{
  "spec_augment": false,
  "slots_per_expert": 1,
  "patch_size": [16, 4],
  "nesterov": true,
  "warmup_steps": 330
}
Rows from block 2 of a small class-conditioned spectrogram diffusion model, named by matrix and row number. Rows with one number belong to one neuron. Each number is 500 + 50 x the weight over its row's rms, rounded and kept within 0 to 999. All counts start at 0. Numbers have three digits each. After the name is the row's rms in percent of the matrix's.
After each neuron's rows are labels from the 100 clips, of 14848 (inputs lightly noised), where the neuron reaches its highest value: "peak in band" is the frequency band that holds the peak; "responds to" is what is common among them. Only what is clearly more common there than usual is listed. The data: songs of 200 made-up bird species, synthesised, often over outdoor noise. In brackets: how many of the 100.
# fc1: MLP up (model.blocks.2.mlp.fc1.weight, 1280x320), inputs 0-79
# fc2: MLP down (model.blocks.2.mlp.fc2.weight, 320x1280, transposed), outputs 0-79

fc1.688 113:514499493591525476511479454513559481484477469502562522571602608521403564513496541533558479449571543472416498583425490474565511514410512461438526567491470506449505493509431500512428476514467583434521373564482635460469506501450482591544500468
fc2.688 137:505499597539500494441540497517532519528536491449518541407515519548501514512498531521485495482489448491544475523546466504493463475538535496531502488458456532463510558610543544480494515464532462449459498609423493532474480509463413561535491521
peak in band: 2000 to 4000 Hz (51)
responds to: click (88); fast repeats (72); rich in harmonics (62); first syllable: click (35)

fc1.563 088:488503538447555399493417560513527524470576483457572485585463464482451538436533515498477504456448466602459469511491518509439500520421529526527450476487554411472499450527532493406513480421421469541509490469517459526599479441494553563527539472
fc2.563 091:487511513567493466545469436475638515466515479500518520497465461447430563464477395491502490485495512545415406514496458422519457450548391522522475449446465549456448494633514533513605522532577542483578467494456419382517467504463545580586498563
peak in band: 1000 to 2000 Hz (80)
responds to: text has "over" (99); stream (97)

fc1.755 077:478505608508438469620534534521527559514447435562559555474506473509478474471535505510435599511512527510517541523550508454556617511568484383522532462525539611505445498520614527487371471462500523510521481547459515512493468494544530588438518410
fc2.755 076:563534390462539503391486411433544621497511458551493437502553453513435543502502560523376561496492442515473491486502531485459499531497509518583481499482632534513483540456427511540489468510499446550495495361488559446460511479509506574467559562
peak in band: 250 to 500 Hz (84)
responds to: wind (49)

fc1.726 091:491507479497501510505524671397542421443527527511514507452500573441494495521613559581446481463447531497478474519465526538525484459529458465481541398516464550473542452576557462519486552492486475425479623519525508438481521514509561502501399509
fc2.726 101:499496482484508453490481442463500482517580477541458509411436519470487483497436428574466473425521559539442465577388480608479524546479546558385420431502486516468471412512529548464536503531514495604533444460469530524469519519461550499559505421
peak in band: 1000 to 2000 Hz (92)
responds to: downsweep (71); first syllable: downsweep (37)

fc1.613 116:487525487423513583522443408578463547527455474457577564470510486484525469463405481560523505398468509557463461497509443577506462510542455529448565513434495552593487515506595490538488494509492575463561522540468462440477470535440503437496527480
fc2.613 125:441473506571619494504412495601573508506481488555442540522576553461486526505452444490527453414481539529529453482471574538518460511425498490446541467503501444531506498453520446528476493512543525428445479531471538456517498452627476553505459459
peak in band: 4000 to 8000 Hz (80)
responds to: downsweep (85); high song (75); arch (65); first syllable: downsweep (45)

fc1.67 087:553501473455642483455531451450551492471523460456553483552458510538449516574469472472580548559478403509607425456525464607436513465513522531492500444433532566503484490399494524485523474513356562484515432516521622466551476363482535465466579439
fc2.67 084:552480476507416573561539557517538521442478487475408543535412382473427411562474560573511466529463471602457460502521512462493503518546470540555401585554454514412482503483511582330537480524636440484551566532494446466372570388481450389561488561
peak in band: 4000 to 8000 Hz (53)
responds to: warble (42); dip (38); first syllable: dip (29); first syllable: warble (25)

fc1.11 085:515511497494561518550487443490445631508653504506557526455537520486469525506467532479465500564542468495544512451482468605603467539428554499550483521566511439465484481538577512471539555520426454507541526528574522504483469414538505445555491436
fc2.11 094:524493431544504448505467497415388621544425476472496520460526382449463507510431593484502493497504485344462479475506512400500489537477531456499577575574552531505534452478463547470481469508543588428468403549487389541475554419519508576472505432
peak in band: 250 to 500 Hz (92)
responds to: text has "over" (89); wind (83); muffled (low-pass) (28)

fc1.165 124:525556418508468562493534521465599479463472468473541593498477471438539522507506571541471500424466419543551480483450543436469457524519441475485552559535523513542515516529444494509543472454570399522549477505515516524459450530495520565486479465
fc2.165 114:441513470520516430483510485525460488390457582500498524580423543508484500588460553516553504531525482396585551548531420468514546483417405484487564470462464510476616597512537464457509471305547502557447434487498597486460456640447525497497453430
peak in band: 2000 to 4000 Hz (71)
responds to: upsweep (73); first syllable: upsweep (54)

fc1.467 086:495498508507456395498513452531478476553516497540470502466472505551469416504537480591564565385577527452521519326567482525419460419509449506547533518487515506476543591621426588411534435538483484517510495494529438478419601539458449530458548531
fc2.467 124:497487528464521531532536438495377575479464527427527479479481395542578522526570455389509453471513482554453520500569491536621474491496597483537476440471459485493490525538595500491486490570541484457484613546503530511562573533498535522510387465
peak in band: 250 to 500 Hz (100)
responds to: thin (high-pass) (100); harsh note (51); first syllable: harsh note (33)

fc1.474 095:594473513522540480420409510586468534483529457479496458525490487465454522521535442476526564501541451490501511469510529469479592460475424472456465512564470523488481531456499565495587552554442469487455439505434515509519493507506422500530503508
fc2.474 084:332499525472496516523529557576519512537508479557492515497494520511489450512496547506514553521508509492506501486508513499509390509552524502464485581499454578533463509427485504478490515532528517492497511498565495503529487465454485465681499473
peak in band: 1000 to 2000 Hz (72)
responds to: warble (84); first syllable: warble (42)

fc1.267 094:512485550537484509464494558491399442513539424505542460548536440538520510495561468552496529515568487493589450454445476449524467445592493502447481506526493502462489469430412465469522509512374568484491622465471550567505515384579489514472500519
fc2.267 086:422491515507485529511504470567410435421477556492447491452473626530575433515559514554426485518521521356429546423454471553448500560426491542521452504469475446514517503454496629565556474425410548585495481498453541503545437496568477449556556574
peak in band: 1000 to 2000 Hz (53)
responds to: reverberation (99); text has "room" (99); text has "reverberant" (99); low song (82)

fc1.526 085:478504482568584413461585472508486486440401392506466484449500512448496509474593443559524528512571552577455424522472505483482492485470485514554587543560446533350543438524462517595509458485373560466546603507522473500412458543585539546604498574
fc2.526 085:526516524558420605432504532499589549519602553501514521485457455560465486555471465578484484424526518520512467484445496443545500452457563503448567465485531517377548489543551601398482552528470461461449532504551581568552505559544497446462555511
peak in band: 250 to 500 Hz (85)
responds to: harsh note (54); first syllable: harsh note (44); clipping (43); text has "clipped" (43)

fc1.91 107:502476475473413577483454404504420390490450465508530464426496544434469504491585470508509493623535513460494564376583550384510519431529522505519570537521492480420536474528545549528508460526499513621485585501587411440496482532571479440527539498
fc2.91 095:510504443518511503521416585479557546515600474449564449457486475461512550476454449438675500545510428552495502553497520621463503483505441537430551527432468518488565454446562526510517534511508501369474350468551484501462384559472515460450499459
peak in band: 1000 to 2000 Hz (59)
responds to: fast repeats (48); click (39); first syllable: dip (27)

fc1.528 120:527524436535541510494442372483464477543543536531502532547566617491420532470429529510608525529560549534454459548466516397534568463437537423527577549500520419437480450482514486509608545490418548617469417558530480590465442479585553475448514442
fc2.528 110:523511460564517571496503455503442496602519391459491516493511511605518496486460541508523490457524503471532570484566601584550527494444477468504481526529530514522495463561610591524549509517443527550460541539541471483544396434468472450514501491
peak in band: 2000 to 4000 Hz (64)
responds to: click (37); dip (37); first syllable: dip (32); first syllable: click (25)

fc1.374 087:519468473510538567519510453477416464547490494464469477445437484517549503523487434481470511449382494519444422560518444498390476442475536539496478561536505539533453484558587522554497512524431435497508487487547514530581449513551551470505481519
fc2.374 078:533464494504461367512547569442472392435479530484550467410425644472552460557484485565543491452461533546490512470536454494520496498486419494438561582535499461528452553473536396479495496555571504479479544477536440470570472526574422629466563603
peak in band: 1000 to 2000 Hz (64)
responds to: click (100); fast repeats (72); first syllable: click (31)

fc1.534 104:567516511441528577422502533458476537467542445486471485497544501569583453441530665477462496459494468498508489632411482521517490490534416487513535438528484513465604457588454479541503488438508550504535475554420487512499558456390476591544498451
fc2.534 107:493534473475511413497456507501486566499472487458545492518483449560550511525516468410532524473491463474522471523590443493513517494505472499490514466493536529496621526359545554540368482526517411465592467419558490478493381510400560566495546529
peak in band: 1000 to 2000 Hz (60)
responds to: upsweep (51); first syllable: upsweep (47)

fc1.128 104:484625404522560445582463538470474515512529490569545473453506497504541481489503427501403550497538551466479517480514513517520538430507450433517482435424590480481551514527480534502468506457471571500498496519505462517487482533541481464370521572
fc2.128 088:551663574505481506592522464500510500499517481426491592479499520447557520508470619466615568458493529480525476480560508530462488518492487522465505531482616501539468498510516521545525552535453455515532376457477509514517458524504502469424522418
peak in band: 250 to 500 Hz (69)
responds to: wind (51)

fc1.336 081:502493464377458537485507651530495420469543454523504487624501528556458533567523444550477452616509550452603465525529530520500499459513472491459453508540507523371350540496500473448566517557523489534531564495501485452526513404429455461536451482
fc2.336 091:478522502489532443599591378503418418519451461474440438564504533527483509595524543469525555507554514413454527453538483511588477528518488479483451546572512512532428506394549564446483485461455459564556450544497512569460509469440466489521418555
peak in band: 1000 to 2000 Hz (72)
responds to: low song (79); arch (42)

fc1.567 116:573496475487511515425474512481509436455560506398525478490508529566530440484641495512524445444485576393527381522534477425624525503576509466489455511409522587488509482530522508483540431517538459430522396514451445575504391475459499513513567480
fc2.567 127:494530482525624561505486480460486445461479455413503487414507511488441457450540459468506597566464390498402474508630480421490508453465432444404460504448498483448549431481559410570516527563494583535474428497500413513533490608565413456505514397
peak in band: 2000 to 4000 Hz (63)
responds to: high song (58); downsweep (56); arch (45); first syllable: downsweep (43)

fc1.756 099:402498590474522489653439486427500466558506492473508622508510466490480472500522416484565634474482496473462478509533500493495654478449497418528490492536627443523493484458460492524474445457499509545571518586527479458492513492466509481481509467
fc2.756 136:658497377490511502498512531503497469488486518512473369531516516519516501530514606496520616494480497510512504523492481515487361503515486582470482396471649470468516481560533505505487338521498491529598508365479489536486468501491535482467471521
peak in band: 250 to 500 Hz (91)
responds to: pink noise (26)

fc1.206 092:495544512518540533437484565466550538600438494501470493474455523552530447465334494498522442397539517533440523513532529533520476495431546526529497498571474596406499548446565579509451549542476482533565387453461564512445525505504381460512575560
fc2.206 089:521531462470445493334530475469504486518555367488524522514462505549489619503428550406503517384465444470540532492571524573491513504516445470486397504406503581470560521501429571495556460503490450529493486446468469416480469515601497455467373535
peak in band: 4000 to 8000 Hz (53)
responds to: dip (55); first syllable: dip (39)

fc1.542 120:520417511528523496539483497510580482516525560451543520579480606405518564580500600563517549547536549341574548536477419553473520526561412532439555518516464434432526603529577538475443502535457578570427500500524569569481523469518591565518506500
fc2.542 124:492543505554553613475454579499404526475509592476443515431497496514520537549459509526502484484485484452490455470536556611483482515459514548445462521479492507543549604523468526522480436584491509448575452553504511525445514518470460509535534430
peak in band: 2000 to 4000 Hz (93)
responds to: upsweep (76); pitch: low (75); fast repeats (59); click (51)

fc1.650 094:503491519471442499486425586507475489596525509538547520538558487509477445550493541585494495463446478460429424530543485520524523565451531442427366449455466505517540436559513400528517464533549444451433465483475490484469533487577463490522437454
fc2.650 093:510504477463547565504560495450519451458500494495467484485542381430538534458402470581427480537498578580596555538578489596434477465402529482389549552483459424537434471460554468594558508505517481463550486541471470473593465537478435538553470568
peak in band: 250 to 500 Hz (93)
responds to: mains hum (87); low song (81)

fc1.345 086:461474509470478544518522510473467505533579406475568504440553575492397491569640417550492514522485509517505630469549474461501503558525472525453459534573557499478434538497457551412450532476463433473525551543486529523598612485514447456519441512
fc2.345 094:495471537502540471494551547470501673488431464499463495565447427589493523535468416444444519530518480495511392426452482474486459479432520562466513466467443501519463538489513504469534546516607492513377567517452489448503557530512535456505593561
peak in band: 1000 to 2000 Hz (60)
responds to: upsweep (64); first syllable: upsweep (57)

fc1.442 124:580488513515588634511529408424450483514542540518477493562447532549440417401454524492479549457542477394468458540505492506503541553482580488503482485499502554584531425463484525594514501540467533447451517483486452434444538501478550446492586456
fc2.442 131:573503513472436505463533472497532557413510585470522507462470488602546603496510469501491497425522396587551455561430426448550537492533587536452503480522479511569507461523508575499513525536566492488501513459541420537532589516628439465485489463
peak in band: 4000 to 8000 Hz (50)
responds to: downsweep (70); first syllable: downsweep (43); dip (39); first syllable: dip (26)

fc1.205 108:519499512488491456505495488518493482525439480492577542489502493462479537481589540444612477436483459531471475364463439558525498514462584478411576421536472440632549344528479628575428487409513535406543544475477452415587504454425538609500555480
fc2.205 115:515473523487473428490486480518553454532400583468469521360487564563419554508554515503484483510494439503394379428512549472533511477469531528495481479529496542570518477522506565453454508460557465479454556493552485520465548511567523423514458409
peak in band: 1000 to 2000 Hz (100)
responds to: low song (100); rich in harmonics (83); upsweep (56); first syllable: upsweep (51)

fc1.630 085:454521470448509447537515410527512504387467466466507481407516404493489480471476505515464475505403446490497422483541559521571444458493471488441539544508569499525570526465503563516476477482473437435514501540515501553492540527455484455460453560
fc2.630 067:639557551485470410497496557516458521569504529521584534474537600467507545477499548438454470424552522471472502487519497432402491487436504478542503540569505511455567622451475469526437500446449615538512543547468521593473436452531435446500490467
peak in band: 250 to 500 Hz (92)
responds to: wind (82)

fc1.167 098:484523521535485498532474534478458538592498532519563524520549468560514468507539485493502502533551492482496506571571505412523508490478502509560588558384497584537475481509446464536535517517501468478499491483482495424543462575474496465444523536
fc2.167 079:477529518521552496412522514547511460498409449568527502496589559497375526482383497472444475530516423526551583457552544506537510472484530452539486445465513554456475464477601540521491469551516476569474599518446486554545585506515567518468517412
peak in band: 1000 to 2000 Hz (98)
responds to: low song (98); warble (76); rich in harmonics (70); first syllable: warble (66)

fc1.273 088:447510503472436685400519433552449502432503427448503489504443483476475492570495549611483519459560525529465448505421428431512528439509580490530444512443479575516519360407586410465470481530505472536508566453493521478426557478565402517497435577
fc2.273 096:512500486567531396514599553463466591547377377537517497439485528517440533570400478500577532458515516484444529525594364416552503437499399497459499467470501546485516645526492522508442535506494528459532521547457557503431450508530464540484562430
peak in band: 1000 to 2000 Hz (78)
responds to: upsweep (56); first syllable: upsweep (48)

fc1.763 108:435579511521430488519486478495420508490485509550558470518486494518437490454527548512494476504518422464500503583544485471474480607448483453499511391510634564527595533457455500508552386534537507480438500451533499493569485510538422497596500491
fc2.763 072:545560489557508529539528461649431560498518530506498583453510462441468547437489510499478466511553439438542482478500498620461523498545572568539563459537603543435490494606529546522504494514491512504462486569622525524523463505484486464470500469
peak in band: 2000 to 4000 Hz (61)
responds to: warble (96); first syllable: warble (68)

fc1.714 095:622505511468519469626535527490503486472534467457504547510489481462483481495523476492567458488449518484458488482517560479536513501463499554509498494508466502506452496521479500495586438491498505539425487489480492491522505508496514487567505471
fc2.714 126:414466492471503508521572472456504513507494483537480503521519497500482506493503516493495453480502498491488499510533535512476493490480508432503483497480471504498509487517528501486453346494485502523400530464567543504489511488527495498508515521
peak in band: 250 to 500 Hz (88)
responds to: wind (43)